From a checkpoint of a small image classifier.
Training: 24200 steps, batches of 128, held-out accuracy 97%.
Data: trained on rendered solids tumbling over patterned floors, 97500 training examples, 31.8 epochs.
Rows from block 4 of a small image classifier, named by matrix and row number. Rows with one number belong to one channel. Each number is 200 + 30 x the weight over its row's rms, rounded and kept within 0 to 999. All counts start at 0.
After each channel's rows are labels from the 100 images, of 14976, where the channel reaches its highest value: "strongest on" is what is common among them; "peak at" is the part of the image that holds the peak. Only what is clearly more common there than usual is listed. The data: rendered solids tumbling over patterned floors. In brackets: how many of the 100.
# convs0: first 3x3 conv (model.blocks.4.convs.0.weight, 128x128x3x3, each kernel summed), inputs 0-127
# convs1: second 3x3 conv (model.blocks.4.convs.1.weight, 128x128x3x3, transposed, each kernel summed), outputs 0-127

convs0.87,206,205,172,222,196,188,167,209,204,197,236,151,196,186,253,197,190,171,248,200,169,164,183,219,208,147,196,172,222,163,213,164,194,189,219,231,179,142,219,155,224,161,184,175,181,224,246,241,177,238,153,195,177,188,175,216,211,263,196,179,241,159,241,220,200,171,222,209,202,212,171,192,238,224,213,194,165,194,188,200,234,171,120,195,234,157,215,288,199,158,174,217,176,142,240,258,201,195,231,204,211,197,164,189,190,200,257,202,175,213,206,217,211,266,232,171,242,219,208,166,235,208,217,154,154,224,164,203
convs1.87,175,196,213,170,204,182,149,216,152,176,216,171,198,163,159,202,171,147,206,145,184,182,194,223,160,190,228,196,206,166,187,190,163,206,173,208,153,167,146,209,162,137,216,153,198,190,143,114,192,173,129,188,202,177,221,196,213,172,148,210,131,182,215,197,202,176,171,174,174,166,178,235,156,207,231,227,165,150,165,193,163,172,205,220,201,205,197,168,176,173,220,224,165,185,170,195,227,204,163,176,225,195,234,188,167,192,222,185,237,223,207,187,179,176,204,157,189,163,151,185,194,213,191,200,178,115,152,201
strongest on: count: four (67)
peak at: centre (40); top centre (29)

convs0.108,137,140,184,184,153,209,186,184,173,214,227,198,184,181,230,166,206,192,223,238,209,191,221,199,134,176,226,193,202,194,195,141,196,162,136,187,216,198,195,203,193,219,194,211,183,248,195,185,189,208,164,178,166,148,243,212,204,156,134,158,181,139,136,185,148,206,192,165,161,183,187,207,199,176,207,198,215,222,217,136,206,144,203,210,173,226,173,217,194,216,191,185,170,202,200,188,210,248,200,171,180,197,145,214,185,145,245,235,134,190,178,200,174,213,134,224,197,183,186,179,192,112,196,197,185,156,209,195
convs1.108,141,168,171,184,189,193,235,180,191,185,191,196,157,160,196,170,140,189,215,184,199,187,193,161,138,196,191,169,209,217,194,203,206,125,174,215,209,205,225,189,213,204,156,132,195,198,191,172,212,187,181,212,155,138,175,203,208,205,161,123,199,146,139,183,157,203,201,188,216,247,183,176,218,203,195,186,215,199,195,168,182,165,172,162,161,195,186,189,193,184,169,199,189,215,154,180,180,167,172,153,182,209,173,190,202,167,174,231,113,186,140,196,128,186,150,202,195,214,209,207,188,114,159,191,179,199,220,191
strongest on: light from the left (81)
peak at: middle right (48); centre (36)

convs0.24,226,146,191,219,200,150,176,215,211,180,199,184,217,112,175,199,187,191,243,203,254,187,212,196,180,221,230,212,180,213,153,189,223,225,190,144,159,205,158,129,219,250,212,177,197,170,189,187,189,143,199,227,171,166,202,175,236,238,167,224,167,148,145,219,185,202,232,198,208,160,184,205,212,152,150,222,190,204,192,203,148,206,232,156,196,244,175,157,179,131,208,181,225,186,142,163,175,180,187,182,178,210,201,225,188,176,166,171,207,222,205,195,235,201,173,159,156,242,223,207,206,246,177,228,266,212,198,196
convs1.24,198,202,163,183,162,167,109,173,179,168,193,135,212,176,247,159,210,207,161,162,149,181,210,179,187,226,186,242,129,205,167,144,145,186,193,243,185,184,223,230,159,139,216,196,206,168,198,184,196,212,204,134,175,205,215,185,215,192,192,188,205,203,174,225,194,176,185,181,162,225,222,229,176,230,124,214,145,219,132,157,199,184,186,186,173,173,226,237,207,234,156,178,179,170,198,262,209,144,181,194,172,211,196,261,192,235,180,215,206,181,196,195,215,222,172,177,164,193,191,176,206,206,206,238,194,215,200,203
strongest on: count: four (50)
peak at: top centre (60)

convs0.102,227,216,234,207,227,213,193,234,187,157,198,137,191,169,156,201,204,185,237,149,163,159,123,220,241,218,181,157,118,193,186,237,208,206,228,233,140,189,200,224,230,230,218,213,217,111,237,153,219,157,227,207,192,225,181,185,148,206,227,232,189,224,196,196,220,179,195,229,187,192,211,210,206,179,183,218,231,177,180,220,133,227,191,148,155,186,166,149,179,194,190,201,237,214,220,144,156,181,177,213,205,202,247,202,191,203,132,153,224,197,209,166,228,178,192,166,201,207,196,209,174,215,209,166,233,203,168,207
convs1.102,168,174,149,189,190,226,144,165,211,182,201,152,211,161,213,142,213,205,179,172,120,185,200,190,148,191,196,163,147,190,149,163,108,199,200,215,190,170,257,192,166,147,206,183,185,135,204,204,221,221,157,175,184,181,207,113,210,187,178,200,199,190,181,184,168,175,206,212,185,227,193,181,203,173,205,186,201,202,145,163,167,183,238,195,187,197,212,220,185,214,202,154,189,155,187,213,162,147,152,197,192,184,196,242,176,203,126,198,191,177,208,211,172,196,197,198,160,130,170,182,181,225,180,168,200,202,186,192
strongest on: count: four (50)
peak at: middle left (44); middle right (29)

convs0.121,172,181,154,195,158,154,206,162,198,214,216,230,193,207,220,190,223,210,229,221,125,235,208,184,138,157,221,225,225,187,216,142,217,223,152,191,227,202,209,190,154,185,205,206,176,237,158,201,220,222,157,182,142,194,212,220,197,140,166,191,194,161,203,244,135,193,231,209,126,211,231,229,174,189,220,190,186,172,178,152,215,149,196,183,214,200,220,204,211,195,152,200,158,145,228,205,228,181,200,210,189,120,157,204,225,118,200,205,185,209,198,206,177,210,223,230,200,161,163,164,185,174,192,158,160,168,198,183
convs1.121,161,152,146,179,182,210,224,144,145,202,180,217,142,172,156,183,180,239,219,187,175,179,215,195,164,231,206,236,235,181,165,158,197,198,170,210,219,190,203,222,183,187,206,185,206,162,176,210,179,194,177,271,138,162,177,200,234,182,170,181,198,152,188,213,142,175,183,192,168,219,228,168,203,180,225,201,191,150,205,125,148,141,222,167,137,186,231,159,222,202,183,246,169,175,180,183,188,207,182,168,213,216,169,182,195,176,207,209,185,167,197,163,148,160,153,165,174,197,196,225,168,177,187,180,174,134,190,186
strongest on: light from the right (85)
peak at: centre (41)

convs0.117,194,230,184,164,220,168,213,192,210,193,197,198,241,208,239,195,175,212,145,230,134,224,129,179,144,208,183,166,175,196,160,219,204,218,223,192,230,157,166,177,154,178,203,218,190,229,253,176,193,218,176,179,205,178,247,214,190,154,187,205,191,190,192,113,214,211,220,191,198,177,184,153,211,240,220,174,227,172,214,190,230,200,172,211,194,214,202,215,132,161,120,209,200,149,193,217,236,178,230,167,158,193,222,155,180,212,174,179,191,204,202,226,237,197,187,231,218,139,148,150,189,167,171,198,206,215,132,150
convs1.117,218,178,194,131,165,178,220,214,151,214,166,230,236,234,242,208,149,199,200,239,172,208,232,171,217,151,149,155,233,191,194,218,220,173,154,229,256,186,240,243,249,183,172,187,210,172,260,191,175,232,190,243,194,159,134,191,244,190,203,167,184,181,194,144,172,216,167,201,222,227,152,218,181,152,189,199,221,246,244,211,219,174,173,219,174,181,151,233,177,237,177,217,202,220,170,228,248,232,151,194,175,193,185,202,188,196,191,225,188,168,148,144,195,174,207,161,189,217,229,197,177,156,175,193,177,221,205,194
strongest on: light from the right (53)
peak at: bottom centre (45); centre (37)

convs0.49,224,203,198,227,186,207,176,163,230,271,200,202,156,190,192,187,175,207,236,175,221,176,189,154,205,259,180,165,219,210,228,188,213,204,196,172,229,205,224,170,146,221,229,169,151,295,194,205,221,181,214,244,190,189,307,224,198,226,200,209,156,189,173,228,202,210,178,140,181,181,192,212,197,203,161,231,203,256,190,174,176,177,222,183,185,260,151,209,182,200,168,176,204,169,241,286,239,205,190,166,180,218,179,232,194,197,213,194,199,182,174,238,209,162,180,225,197,187,231,139,231,220,187,215,228,248,201,197
convs1.49,198,212,208,166,187,163,196,202,133,238,203,230,219,156,137,166,195,174,188,217,195,163,211,216,187,177,225,204,213,227,195,222,196,210,198,274,219,135,189,233,180,163,202,173,207,197,189,173,218,168,171,170,227,217,232,207,127,222,162,219,141,235,212,212,191,203,202,217,217,101,190,213,191,245,150,202,150,174,226,216,156,218,184,178,166,173,210,128,229,221,191,209,167,216,178,160,221,230,181,160,210,216,233,200,215,242,223,232,216,220,206,232,229,160,193,183,223,216,193,207,199,201,170,148,219,132,187,149
strongest on: count: four (47)
peak at: centre (34); top centre (33)

convs0.55,153,172,204,170,183,158,153,197,182,242,158,194,174,230,228,159,206,202,215,217,209,188,192,180,153,168,139,194,167,208,213,196,214,198,183,233,213,172,256,174,177,216,164,218,193,253,147,128,247,217,147,151,174,234,268,200,189,184,148,201,228,198,157,225,135,192,174,180,205,173,239,225,204,242,203,183,191,171,190,179,192,170,164,191,214,180,191,224,156,178,190,188,177,217,232,172,182,205,184,176,145,190,162,241,202,161,213,190,144,157,207,227,186,209,223,200,223,212,200,168,222,200,176,136,176,165,266,191
convs1.55,184,197,179,223,201,159,187,191,167,200,137,204,177,215,184,162,187,261,193,238,152,134,230,177,161,209,162,203,195,190,202,183,181,193,174,218,197,200,229,241,186,236,220,143,165,162,177,270,248,252,167,250,206,173,173,174,229,172,170,198,218,167,217,193,207,226,133,195,203,204,251,177,226,189,118,209,167,199,213,180,165,166,211,182,216,180,181,205,203,234,239,171,136,216,227,184,143,181,197,187,198,192,216,219,241,223,173,209,196,114,193,237,151,244,182,178,172,191,191,212,169,183,217,196,178,200,187,208
strongest on: light from the right (65)
peak at: centre (30); bottom centre (27)

convs0.76,133,176,180,187,218,231,161,161,199,222,178,172,175,220,193,170,166,203,194,227,188,199,201,158,132,183,199,206,209,203,228,153,126,193,150,204,209,197,187,227,227,173,133,174,130,263,209,188,210,188,168,171,170,239,276,201,155,179,165,198,205,211,175,206,168,182,166,159,161,177,157,168,186,260,168,173,197,218,224,192,200,182,216,208,222,184,184,185,169,214,178,173,203,218,199,184,163,206,178,208,126,252,169,205,204,168,230,205,166,142,204,208,166,190,195,190,209,217,180,140,249,194,189,213,174,170,243,199
convs1.76,178,229,208,148,182,225,235,202,182,217,177,231,196,193,181,171,236,236,174,213,230,211,233,102,197,155,128,226,225,210,180,246,207,134,200,235,218,204,247,188,171,177,151,173,146,209,215,201,231,209,223,213,192,239,179,222,248,193,209,134,204,271,228,153,205,237,209,175,208,206,151,180,185,192,224,168,202,227,215,246,219,168,193,199,211,233,147,187,154,202,181,198,247,178,180,189,190,212,208,214,124,217,199,197,161,215,202,237,156,173,140,200,192,184,219,192,222,206,199,175,174,167,201,170,176,235,173,203
strongest on: light from the left (67)
peak at: middle right (48); centre (46)

convs0.14,216,203,182,160,196,179,211,192,184,191,238,183,223,104,184,194,129,153,215,151,153,206,217,151,187,216,183,173,206,260,242,193,174,202,205,168,141,157,139,237,231,229,198,233,181,188,184,191,212,200,189,234,193,174,165,215,176,216,170,166,146,198,128,205,186,205,211,171,200,194,178,248,197,135,166,221,170,208,163,191,177,199,192,129,184,204,178,189,198,178,203,201,220,201,226,148,130,198,189,213,185,232,206,195,207,175,165,163,189,235,206,194,189,209,219,157,151,185,193,183,197,219,165,207,251,202,138,227
convs1.14,207,185,211,199,163,169,142,183,224,184,227,160,252,201,203,185,196,204,175,163,105,191,158,204,196,180,207,241,155,180,168,176,143,184,142,197,143,192,164,191,162,157,200,193,174,142,153,186,192,165,186,139,146,196,200,190,126,185,210,188,198,196,175,181,171,172,181,192,186,175,174,180,172,183,213,203,193,165,132,180,186,168,230,168,187,219,199,220,164,167,185,181,243,173,184,172,188,168,187,187,179,209,164,233,155,204,175,208,181,196,186,174,174,205,151,184,159,143,191,194,203,186,214,205,153,147,150,201
strongest on: light from the left (60)
peak at: centre (56); middle right (39)

convs0.39,198,215,263,231,182,198,172,238,190,218,227,181,196,175,150,193,224,264,197,192,158,213,246,171,149,201,157,199,197,195,214,195,169,228,186,179,215,220,192,185,142,220,220,221,145,180,124,157,233,203,206,223,133,226,250,217,216,212,181,214,206,207,164,202,189,163,181,164,185,198,179,193,194,138,163,239,172,284,193,183,233,193,212,149,202,273,186,181,198,215,217,141,198,227,201,201,174,216,137,174,178,211,191,229,212,157,185,205,221,195,239,174,192,202,210,197,133,159,226,169,184,223,194,228,200,167,220,234
convs1.39,177,214,197,146,175,186,212,183,108,178,204,168,218,181,186,142,202,195,197,163,234,241,224,224,169,206,221,239,174,220,192,165,245,236,133,188,119,204,181,239,174,235,222,177,247,181,178,234,203,157,187,158,199,194,238,233,225,208,132,222,159,204,218,247,209,186,212,237,187,159,197,203,209,214,158,220,182,235,144,155,166,190,194,210,208,212,220,180,203,193,221,160,168,190,174,223,149,176,214,176,213,240,247,227,205,211,229,176,230,168,230,187,202,146,203,245,172,144,199,199,177,233,190,193,223,175,213,173
strongest on: count: four (55); purple object (38)
peak at: centre (37); top centre (36)

convs0.64,199,210,243,256,190,239,184,210,167,144,224,198,201,214,185,162,202,219,248,155,172,197,199,234,243,161,208,206,151,196,186,236,150,217,194,173,161,217,184,129,193,171,218,179,166,138,190,166,205,181,223,199,161,163,149,190,176,176,218,250,204,178,227,245,212,153,174,220,190,150,237,143,254,141,266,178,224,245,159,216,195,207,180,182,173,167,170,198,239,197,166,198,193,180,205,183,192,194,226,126,204,201,178,193,199,198,192,156,222,202,207,193,186,189,191,188,272,215,201,220,157,223,226,164,207,203,238,204
convs1.64,177,199,153,170,229,203,143,180,176,150,229,137,207,194,202,167,203,189,182,109,190,235,209,227,162,223,223,169,140,239,176,159,217,223,199,192,176,215,231,209,163,239,230,189,215,153,215,223,208,198,158,176,223,182,206,192,210,180,148,220,180,189,211,197,234,154,195,211,173,183,184,235,199,178,203,179,209,198,132,165,139,213,239,213,225,190,237,187,167,173,204,147,166,215,204,229,139,169,202,184,214,199,214,212,212,226,182,195,236,224,224,189,181,154,232,202,137,132,170,175,157,231,186,167,213,145,168,182
strongest on: light from the right (55)
peak at: centre (58)

convs0.104,143,153,216,203,213,221,224,208,143,251,189,223,200,145,175,245,202,166,203,189,162,229,228,220,172,178,210,204,213,201,247,210,167,160,165,186,197,205,190,245,238,206,154,172,202,236,116,229,196,192,201,146,166,172,193,197,212,166,179,185,220,193,94,210,192,134,173,199,183,197,181,183,183,128,231,185,205,226,193,213,249,206,223,196,108,208,187,213,227,220,190,174,203,215,200,199,186,203,185,161,192,188,193,201,189,170,182,206,190,156,191,193,121,204,134,183,214,230,199,180,195,176,198,218,216,212,218,237
convs1.104,167,116,161,158,203,226,209,183,185,206,199,208,195,171,241,171,121,223,199,168,204,190,227,194,174,189,184,170,215,197,191,188,218,164,209,177,156,226,241,212,198,182,186,147,205,180,201,185,205,162,233,163,163,119,172,213,205,167,171,167,233,162,161,203,145,196,182,190,184,192,194,195,198,167,233,203,188,245,186,178,220,149,242,230,230,229,203,208,214,178,152,240,214,170,213,226,161,212,187,166,239,216,164,141,208,144,220,212,182,205,184,178,163,208,168,173,170,168,176,214,122,159,167,190,179,152,187,149
strongest on: light from the left (64)
peak at: centre (54)

convs0.57,182,213,175,186,191,154,134,208,198,242,217,163,155,149,200,209,180,196,216,210,250,191,247,167,148,212,172,179,183,206,246,189,224,196,204,218,169,211,234,213,231,175,154,177,194,208,174,208,192,198,180,188,119,196,224,217,204,213,139,194,230,209,137,215,210,164,170,190,159,177,227,208,173,160,169,206,197,184,192,167,210,198,168,120,209,222,189,209,192,179,183,171,220,217,232,166,163,170,167,239,163,212,219,205,200,125,146,180,149,211,208,218,211,224,223,162,200,239,207,182,232,196,207,138,237,177,286,201
convs1.57,179,155,196,200,200,181,207,209,222,210,190,226,222,209,216,129,218,193,209,239,200,142,211,190,174,199,200,146,206,216,180,181,202,166,146,224,154,209,213,184,180,211,199,170,204,204,168,215,194,229,154,206,136,177,211,168,165,235,210,155,219,162,154,196,125,209,234,178,186,200,222,189,164,193,150,205,210,180,225,210,183,106,234,172,210,180,185,221,190,248,251,153,208,176,234,160,185,207,225,181,184,188,147,241,198,179,196,211,147,160,169,207,184,217,136,189,178,153,219,219,203,146,171,168,127,217,219,181
strongest on: light from the right (53); jack (34); star block (29); largest object: jack (28)
peak at: centre (46)

convs0.124,179,228,209,208,215,183,183,235,209,217,234,184,235,155,145,178,135,183,237,143,208,190,192,189,186,214,233,197,176,240,216,220,193,204,194,240,129,161,239,238,182,215,183,260,226,223,195,196,177,201,245,201,172,230,189,255,168,198,199,250,199,217,147,245,172,214,239,229,160,156,233,247,194,166,170,193,210,182,207,191,180,173,181,167,222,215,224,207,230,132,194,205,227,191,196,232,211,148,175,180,202,206,161,173,220,163,181,132,196,257,199,213,226,224,210,164,221,268,220,242,234,213,215,152,219,217,239,212
convs1.124,197,161,187,231,207,177,153,195,250,222,224,201,248,178,243,179,187,239,138,193,129,160,124,189,174,211,196,168,209,168,182,153,147,189,196,155,152,206,203,176,161,181,221,206,131,192,178,170,240,179,139,209,180,192,184,216,149,157,202,200,229,176,158,171,194,182,152,186,175,233,198,222,216,173,188,192,190,190,170,182,182,207,236,154,170,190,196,257,168,183,188,205,222,155,188,224,165,199,196,196,184,249,202,243,198,180,168,158,211,171,209,210,180,251,162,181,205,164,180,160,199,209,219,187,211,225,136,241
strongest on: count: four (48); green object (38)
peak at: centre (65)

convs0.44,194,204,194,227,217,165,244,207,207,169,195,194,234,190,167,186,158,158,228,187,149,197,209,188,174,230,202,226,167,219,143,203,242,247,223,211,229,224,217,224,207,231,239,273,204,100,161,197,217,159,178,182,201,247,158,183,180,161,201,234,194,255,183,254,213,216,228,225,143,206,226,221,222,174,139,251,188,164,175,207,200,197,214,175,229,209,253,165,220,168,217,200,236,188,190,156,217,170,195,183,216,158,225,218,208,189,174,196,176,191,217,221,212,201,190,243,211,197,154,278,168,260,193,212,191,198,164,207
convs1.44,167,208,125,180,187,211,172,158,220,186,156,184,231,172,213,181,190,191,205,180,121,183,152,206,176,210,199,189,194,188,159,154,165,213,191,142,149,197,217,170,193,200,192,228,193,140,213,214,162,182,148,187,186,209,150,163,209,166,205,206,236,197,202,185,168,156,202,190,136,220,179,180,129,145,232,173,236,191,144,153,196,181,201,175,192,199,220,214,163,176,158,152,169,178,202,212,133,171,164,214,143,187,186,229,177,195,185,182,206,188,215,137,188,210,182,156,147,179,194,171,179,239,180,189,212,213,180,192
strongest on: count: four (61); teal object (39); purple object (38)
peak at: centre (80)

convs0.26,167,202,164,178,181,145,135,223,188,267,249,203,159,192,189,165,212,170,206,218,245,208,179,181,150,207,231,202,194,191,255,191,234,188,199,245,194,178,254,152,208,168,198,253,183,225,156,170,206,174,163,173,110,210,201,253,201,161,164,192,208,195,193,207,165,178,210,192,141,187,243,211,174,178,183,199,201,200,191,181,226,190,165,148,229,180,219,205,221,177,163,170,187,206,208,193,179,205,173,236,186,175,209,197,215,100,213,189,171,200,196,174,186,206,206,216,184,229,179,184,217,172,197,116,217,184,254,167
convs1.26,192,164,190,189,186,153,205,198,191,193,205,224,198,205,159,177,193,248,194,229,193,165,203,215,179,221,226,197,214,160,189,183,203,202,178,221,179,156,209,171,187,155,213,182,206,239,168,223,213,246,171,258,137,154,189,175,179,221,141,190,193,139,184,214,154,203,184,184,192,165,218,209,163,183,180,228,202,145,219,196,182,118,228,133,200,175,180,199,233,231,239,217,155,154,224,190,200,210,178,124,199,180,172,249,140,177,218,242,194,154,210,206,162,179,135,144,230,210,212,227,168,186,190,167,149,205,205,210
strongest on: light from the right (86)
peak at: centre (62)

convs0.70,214,217,147,218,178,150,186,158,195,221,234,219,220,167,196,238,221,198,186,187,163,210,187,217,200,197,242,194,202,211,251,185,208,192,111,165,225,208,192,195,170,124,185,199,169,221,205,224,212,223,193,224,178,218,209,215,232,214,177,187,195,181,185,220,147,179,209,202,200,226,198,223,211,148,217,193,120,143,177,156,194,139,191,168,165,228,249,238,228,176,177,194,186,142,192,242,207,142,219,238,202,143,160,182,240,219,192,181,186,213,164,223,116,208,198,209,227,202,172,124,221,209,203,194,215,215,163,215
convs1.70,165,164,179,227,203,177,188,173,178,204,226,222,235,161,217,174,163,203,196,181,173,222,211,127,166,140,145,212,220,203,125,189,202,148,179,220,186,208,172,255,166,214,181,201,210,199,202,216,217,191,239,212,149,149,175,217,240,210,169,149,226,168,176,165,141,208,211,205,193,220,249,186,194,148,220,173,172,247,177,175,178,168,224,171,173,175,198,230,239,195,224,232,265,148,196,223,164,203,207,178,196,184,179,210,187,177,256,163,158,223,143,170,175,192,164,201,175,138,155,189,194,154,202,202,208,198,202,204
strongest on: jack (56); largest object: jack (43)
peak at: top right (27)

convs0.28,179,198,155,191,199,151,172,187,171,240,242,221,172,189,203,211,209,181,208,217,213,201,194,179,164,231,207,193,236,189,263,186,230,201,196,220,163,170,245,201,242,169,170,232,168,225,188,204,210,198,178,177,94,183,198,253,201,158,160,196,209,194,205,230,219,193,202,201,107,220,245,210,166,169,205,175,197,172,201,192,249,208,162,147,242,205,219,206,202,135,166,204,198,199,226,222,213,164,191,261,171,170,220,188,220,114,202,187,200,196,194,186,209,207,234,164,197,243,197,176,237,173,201,124,227,202,240,182
convs1.28,183,148,178,163,218,178,208,176,186,174,190,211,186,228,193,178,163,235,183,207,207,184,170,195,189,221,202,180,217,175,173,172,206,182,170,203,161,171,223,167,172,165,172,172,203,191,189,191,186,243,131,260,123,156,180,195,144,180,172,159,196,136,180,195,145,189,186,170,155,131,212,210,168,167,190,192,220,153,217,195,172,110,231,190,197,166,199,211,188,228,207,188,145,182,211,187,196,202,167,170,185,209,148,200,155,179,214,216,170,183,179,202,178,173,138,150,177,187,199,199,163,162,153,153,155,173,197,200
strongest on: light from the right (68); jack (35); largest object: jack (27)
peak at: centre (58)

convs0.75,210,149,208,176,183,194,163,168,217,168,219,178,196,186,233,192,181,174,184,162,209,147,180,192,162,239,203,161,146,234,192,147,182,224,211,147,200,182,157,205,213,207,169,242,181,250,210,168,189,163,160,223,195,214,268,222,152,285,166,194,176,164,196,195,229,226,200,168,244,167,123,157,259,245,166,217,203,214,210,201,203,180,208,213,178,188,192,200,164,131,191,189,178,184,217,219,198,190,232,197,164,260,173,216,182,183,196,184,191,220,244,231,198,175,186,209,220,237,264,218,218,232,162,209,174,237,221,184
convs1.75,211,205,227,172,174,182,146,208,151,178,204,180,186,211,212,232,222,216,214,206,107,204,231,217,239,227,213,224,171,155,232,218,138,229,195,210,219,192,222,209,240,141,214,218,197,195,193,221,221,239,236,174,224,220,208,146,226,232,244,234,195,216,219,231,219,205,215,235,218,209,220,232,198,215,179,231,80,200,193,210,224,211,133,181,224,221,218,219,225,202,166,232,205,229,165,201,216,190,120,203,222,165,240,192,250,195,197,262,227,209,235,214,208,198,213,178,199,235,226,226,154,234,211,198,207,233,218,160
strongest on: count: four (62)
peak at: top centre (44)

convs0.84,222,198,196,168,186,181,153,185,208,188,226,149,194,134,246,224,209,149,246,167,131,180,164,196,213,191,174,213,136,211,285,183,201,182,171,205,162,150,207,175,236,227,188,166,227,187,194,208,192,201,208,201,194,185,173,174,209,246,175,172,212,179,173,224,178,195,176,187,233,188,138,244,203,183,219,219,226,167,165,218,155,181,141,169,185,197,186,233,257,182,217,168,203,214,181,199,149,154,170,198,211,185,203,197,174,210,205,201,183,202,170,130,168,186,188,139,193,234,223,149,264,209,212,209,245,215,178,239
convs1.84,194,183,185,197,223,154,128,195,204,187,178,177,205,195,196,180,184,226,145,198,175,212,205,159,187,151,143,191,139,161,170,180,160,157,178,223,152,189,212,196,176,129,145,201,182,157,194,192,181,175,205,163,184,165,184,174,181,195,190,152,217,176,191,166,158,190,170,155,175,178,173,239,153,180,199,182,161,176,160,208,197,155,199,191,229,168,162,202,162,177,166,240,178,147,216,180,213,165,180,182,155,173,179,198,162,176,217,273,158,226,154,191,200,207,198,168,150,173,170,158,195,160,206,188,150,185,181,208
strongest on: jack (69); largest object: jack (46)
peak at: top right (29)

convs0.92,147,231,240,205,212,213,180,233,199,205,171,162,184,210,251,218,198,241,220,206,210,236,264,248,181,220,201,218,183,245,187,197,220,198,204,202,206,224,212,235,191,235,198,214,181,240,191,205,164,180,160,180,213,203,256,142,232,226,207,243,204,214,202,219,190,227,167,181,242,188,183,153,223,141,213,213,257,183,200,202,202,174,215,252,191,208,236,167,184,128,205,156,225,232,226,176,181,134,169,200,181,205,161,240,266,215,170,259,190,191,249,222,175,220,197,187,172,223,244,125,213,207,191,231,171,182,237,243
convs1.92,200,212,193,159,254,137,211,208,146,136,183,146,212,179,223,153,200,181,213,144,207,200,204,237,173,216,199,189,169,252,168,172,231,234,198,149,118,245,207,229,205,261,255,190,244,175,214,240,150,166,168,182,219,199,217,225,194,227,180,234,209,183,207,250,199,191,196,225,182,133,239,202,228,216,175,233,209,256,184,192,195,197,195,195,253,169,209,196,196,182,202,141,165,226,241,240,165,156,228,182,210,194,200,206,246,214,199,156,229,222,224,219,224,210,220,226,164,188,226,211,189,218,167,197,195,171,209,210
strongest on: light from the right (79); count: three (52)
peak at: middle left (55); centre (28)